A small image flow-matching model, trained from scratch: norm groupnorm, batches of 128.
Rows from block 6 of a small image flow-matching model, named by matrix and row number. Rows with one number belong to one channel. Each number is 500 + 50 x the weight over its row's rms, rounded and kept within 0 to 999. All counts start at 0. Numbers have three digits each. After the name is the row's rms in percent of the matrix's.
After each channel's rows are labels from the 100 images, of 14976 (inputs lightly noised), where the channel reaches its highest value: "patch colour" is the nearest of a few named colours to the mean colour under the peak. Only what is clearly more common there than usual is listed. The data: simulated stained blood smears. In brackets: how many of the 100, against the usual share in percent.
# convs0: first 3x3 conv (model.mid.2.convs.0.weight, 128x128x3x3, each kernel summed), inputs 64-127
# convs1: second 3x3 conv (model.mid.2.convs.1.weight, 128x128x3x3, transposed, each kernel summed), outputs 64-127

convs0.84 073:456524498495565487453650521437441384548535546552566527564485494546520562544588481536467542510484483499507449510505498461605515479552519471498522464509585570518528541497529548527577572452458570
convs1.84 083:522593470531398514434489529623619568464456477486540443488538415458496521480539563516444503587517527499536528461434545558442515463413549433556521540518529483415495497472470398383446497541490425
patch colour: grey (41 vs 9)

convs0.90 115:539571448559474436478484554488467509474470574490527517535487445478538482480450424534453457392510546465602435495494582610489622482496499484446475437383576486497476472626468493524428457524532439
convs1.90 115:478478450510541528427491489506530492431470541510503485580424515490510488512520486594416477546542405365585381514481609513534507456421472416495463500478497439372526489531418509405521457506512488
patch colour: grey (64 vs 9)

convs0.109 071:524502545554588539547472574523493441556488472519488542523552367496477520425386482592528569489526560599498468476597444427498529561511454577535557543594531566509527573498535467515493488524550496
convs1.109 081:506436439448547542368524501468499509440441440512537499504465531500533522563516533542534474419504484466512615432391486533510494497441454467592454460447544499501503535464486497394463493500406558
patch colour: grey (32 vs 9)

convs0.31 103:495507480482417424440511562442482560491467539430566495422440533542475437585550467453545465501514472484541431451479541556594490587419491448462523475545494465451558566520459391469521416481505532
convs1.31 138:550526432425510513464504532528567481573420484484424435481504473449505381408625403430520464530442396471548482509520500495486575487501550398556483481490506443433477520469436527436503487522482445
patch colour: grey (71 vs 9)

convs0.9 076:554499498589685393413565441518512491447560569503560521471501416570550491536602529537522492549441481457571490481526505541466584482545480498500513478518435471535515425543532546476508476450495525
convs1.9 088:447569479486442520546507562451503526499499524548535516520469544544506492493388500391435420454540501509523364507457543499531446449396512425476460593501533504456569508515455465507480471531487451
patch colour: grey (41 vs 9)

convs0.125 130:567478537521530550564521556543538539528527508590550529533561555472498570509522574615531514537551550536556567501573413441547544518528521557605553563519507519545586545444528532561488477585501531
convs1.125 076:459466440482497486561544541388461473564479533484487409560511470515474368445475518459578430491524476515478467445534537404399472465452555478516501502522426456544584546543493575476524462507523495
patch colour: grey (63 vs 9)

convs0.119 096:553469502489462418523462495545505636560486515442449501444502432575515480464537559414516529494466512483519520482461452525522555636472455512433545463484418505525533424525484446501479511535454595
convs1.119 105:499611553527499456487479536393477480515502570561530521465545486453517601525518497531447519474510470627479466523483586430515460448480591471521371544456447574514574525530525522491512558502503431
patch colour: grey (30 vs 9)

convs0.66 136:529545506535574383587531613449452560472380559514448521546533448509499568426575499599468462429542518522561501473504557437571529524536593455475484504474539553559530484513455481516432427463474469
convs1.66 087:491422469489459545470439553461521552429494486446477459532511535532426503530510504590496449558433403377483468537468526459553542516416475369491512410471447475414475473516431481361520507512497506
patch colour: grey (55 vs 9)

convs0.57 107:442508461523521453514493465465440427486478431520450419510484475448566595434452446523431488428480463484461451493487553484487405422543642431481485456421497589527401431542508547515522514389474460
convs1.57 117:526511530505443477517435540539527576550462509444413533498552523505470368551517532474563520443475534570560581486513419428508502608385395516446509529430449433506514486504455481585560541441501499
patch colour: grey (42 vs 9)

convs0.64 081:478454502422568537521517564501459540571598527470553540447502591409495484537513487363543520505426496521569505479533490445484546525505466467479486468565485474518583443548485475508508528493555469
convs1.64 101:543579550568545484522472455483508465442497409477500541505486458532463439414390481459570522502494478492447562511586404529483471486536532562538499527473484527484516482519580479588515471491500542
patch colour: white (32 vs 13.7)

convs0.95 075:471584492526452392528498477523508519539520445581552608489536524494520565515385511444448521470556541543497473467432535480454523519548542601494529512556566537543486486408542485507397487532480491
convs1.95 081:558505484422530529403535588548444474426440484491482476558496503473513497558590503551515558545535504412472510427456495530552461522471523406526471428500386469464493497545462517514431402571442472
patch colour: grey (54 vs 9)

convs0.42 108:484471537529482497468574494465585470567546437467477498468499506484435449547474568490606436508528520519429592480544450496413505514487423504510568503594473468471480611461500442467448575440486497
convs1.42 102:553480609495513492585484462539419489493447503606519502520535486478510524466507477474355489509457533496462507493544439550502531444562571583526468518473592465518508458406623457584432449558485528
patch colour: grey (46 vs 9)

convs0.50 091:493558510509545504494543437529426498486584511578546465465520490556529574482461495448473516541467479490439493443525600548432463415548556494542497477500592517530481478477561528537371458623516495
convs1.50 127:517513501549471509487501540475551547568519454458410554505539521478529428496474518457580526449548601583537563498480428409465462603466452521453550526458458479558490510533429514525500518373496575
patch colour: grey (31 vs 9)

convs0.39 120:527446532515541532590479459498434454477467482564453462560520490483460567465525451524432511571527476514449487498514457435497451468523563533471485556491467578533502451433493597517454455462425531
convs1.39 142:544541515560458483470585518471545521563507475456444548465536482468566434467498525511619509505567614603519556500492524418449487549470401499467538539498464526510513526522437486517436545436471525
patch colour: grey (51 vs 9)

convs0.35 187:560455536477485481493486592538559542537514487469561552551493588517457448565468507517584474478572517534603562460537443482542488580478423530483562542529490442470584525461506460496507468528447563
convs1.35 139:487556541462490502556542483486400479495528517587491448493542460472548577470550455463340553506418493465422472492455514562477447418577549501558413493499559523517492529489579517564471449579545466
patch colour: grey (62 vs 9)

convs0.52 126:571434519523515524398468567435510486462465507470503519479456586571442430541515518592556471498525464484598508542582484518595508563445415521546586507536477439435548576488499464445513483502526538
convs1.52 100:509526550427460481564486408523442519502519497569519484458555488423509549570527505435367495495464517547402477472482481547448472458596532540547416530509544516530508448439658500574467444623501516
patch colour: grey (27 vs 9)

convs0.43 096:517513519526464485487451528511508505493461564477456539480424595597436429473462516488550478455434490519418532505519538466532495547448462510480591483485559403403520576544461520487508520516477504
convs1.43 092:508531498517475540419424493525508535484513514521464494504509459455525510498561556514363505494461359384543399540472571527491491436387609456475474471589530515457547497477533489394517496529562463
patch colour: grey (62 vs 9)

convs0.116 081:435475523546519629400482449567509499519490507492565517596509499444476493453446533495441499530437496488437533513454548472449491379545504463464486477584493508483465464479555495527452400515510440
convs1.116 112:464490540538531545552473477445528494457507498493445524471603479566538494460470380457596469482452537471477529504538338453470457513501453598521490499439417520497506450550480508514538398590556551
patch colour: grey (62 vs 9)

convs0.114 141:492449491549542550489563549512493523506478621500481547552454548508572485529627545534488497573521456518532486587529542576565531459451528425516484481530594533465506563543478568524583546564556532
convs1.114 126:471490531527505510585459475516466467533533426501488518439581461499505501428472455473590484445483567567411579428571416457410485557555460659524518531527459459567502519479564479606533454505532527
patch colour: grey (33 vs 9)

convs0.53 150:460533442491421465529498469457412490459508484519539426456523457447527535457533466479426553504487485482425410444475513489424469474529585492455446442433507583559425486518456544546469426463500429
convs1.53 137:497587567494490506525532491517425473457561497581505475520559456494543578530550429465366548483481468491414410509462521560462468451566552485491432487468569548538495527491539524550449463577529475
patch colour: grey (63 vs 9)

convs0.78 074:512462522602598516529576422543504487444565502523417452560480471611499516506578565598466453467377494474393523564454499485576482527562518495547504502499509506463525491534525517513419562523411419
convs1.78 097:526574521441484495452472492488498555550449450576513512553441529381480451497451523447505484504482449549476471474538544426475538531409563458504538494480482458540453500413492484532506443437597462
patch colour: grey (30 vs 9)

convs0.29 098:537506538545501646522549443516499442466548470557448517594514547520511576580510406578488494528494481508519518510556483460469465511567517557540579543586568558530478610509531548516595498550502505
convs1.29 086:510516458491468477540433519579517449499476606448496457577574531493476584527555508639362576550416467410535421540544484535491517529456587423436515492529512465498478547536493480469552515517495498
patch colour: grey (40 vs 9)

convs0.30 179:487509497602457578571468497484508480487477469457443555545492475512548495463541531597497459524545562535426516499663585531492470462427439518471502451471508514523471560527460498604565580438517439
convs1.30 142:531431536457450525458484502472512461434521518514476549589589503485505546387494497690475481544531490492556516547397488488546472415440456521494455435532529397443476475509453547472480572439466545
patch colour: grey (56 vs 9)

convs0.55 088:450557451583434467436509457477443490491450533487435440561481539514497539402512519481464509465431415481535466515533543505499511491533502435488475455483598552520389425464472499470436415386439444
convs1.55 101:466488403496503507502554534464526545485510478484483630485481457561530522503507531488521496502502556509492527560439500440551466511441557445499552453497411451492517535608416546494570512458553531
patch colour: grey (65 vs 9)

convs0.124 074:555508499482495534509479512470461431496464530478536505511531542433551510487441620467550458433458511524504560517567452420491518483554451511541502535561512456515577566385483442529449471379548645
convs1.124 079:535494471537454479511487491586502590573558516549580542497515382508440485430506533509451570484465484543485478552478444482470492534510501559495548592507469502477463460479550511475588493579464524
patch colour: grey (40 vs 9)

convs0.83 099:497503565583465463551571544403468572623521444519491513494469424521544467524469519471521464464505477517459526565603492581410587526479493472440524458533581520497509592479525458553522601487481539
convs1.83 104:570487558504443480570505451459490513504513426512471496427570464467509442515485480436543473465490589620460618452580412485488430611597459573498511548482476498582485525482561497604462467523503545
patch colour: grey (58 vs 9)

convs0.103 098:564493501615515384543410519510525502558443413506491586496517449459516523449464535567502485374536497514501529586557537526467483530501475514485518490529530459532526514452515428527509567472474386
convs1.103 099:509538531433529444559491517492490477532542542460460524552471487385491546444523558418550500473423660537461544531532461529443561496530481507488495546462483519540529552517451510553483532452476548
patch colour: grey (42 vs 9)

convs0.46 065:594471491540464453462428466519537468518519449518471468531525480508475478468444523421486457473510501485480493576511409481484597487465517539554549510532501524468532510377505447463501501659621426
convs1.46 106:433515550540522513634446497474433401527545499510455572510511513489529487441471461534574425489517537564429613503527474433426488542554477637493518529533533505526547533503584486631525439563496513
patch colour: grey (28 vs 9)

convs0.25 191:582555559568529503574543530537540547572546472558529515512588529518580579545469505518531546490523527563533558509503524511517557593608556534531543560522517596589552482514581520554482535449463543
convs1.25 081:457453447376510558465568490452584362523468457409502511438502519510547545568526446574493484537415544410491491517413468515537438403450464485576512544476528496439516553519489495415473481476436469
patch colour: grey (53 vs 9)

convs0.49 070:484420500455513361430511453462495419459547423490503603473504582545485472521433466462505520464556502508640522473445448350510525515509477466537511487543379476482507557465524475546522522574591491
convs1.49 088:522601500578466521539520509506519510470437547464502392474448449493506449488572492514506516493424410526473384470502509517498476512539572524577451459469527510481551416428559369402495530542395536
patch colour: grey (45 vs 9)

convs0.34 113:481584487501480517513569527495497452529559533543539457488550501500574561557567540451473569492487535481525450504529646615454613518511587519523464473532633510558423512551503504498506579469536464
convs1.34 128:504550522530459454507467489499485526548534437500464521477602460488488496483443469463559562453531581618488578483488400375452440541563533531434566521458453571655450489541501538596501542454507536
patch colour: grey (49 vs 9)

convs0.91 071:522549501550428458425510525536482515475533551442589534445497548500514490537524443509529615517405488476535493455522590494519536505517496541524590487569561513510395454559502493490483568473571449
convs1.91 093:415468483467558431501506467499588508505447497565489548570522437402485558478518526442515472486559483550457476502425487435478523499535478437576433531460488587448605493496409564409594488497499513
patch colour: grey (66 vs 9)

convs0.93 079:470494481462444554516437544515506495460468600471480493594578623426605530520506443440488490476637541472558523555490529539535475500488539568514451598561439487514476531504465489612584515507482536
convs1.93 087:472517568540479418451474458534547535539511527534489530502409519492455451517497555500520542502454519468454395586473537487452515548494501479386529459437529546467514545491489527411522489423572445
patch colour: grey (36 vs 9)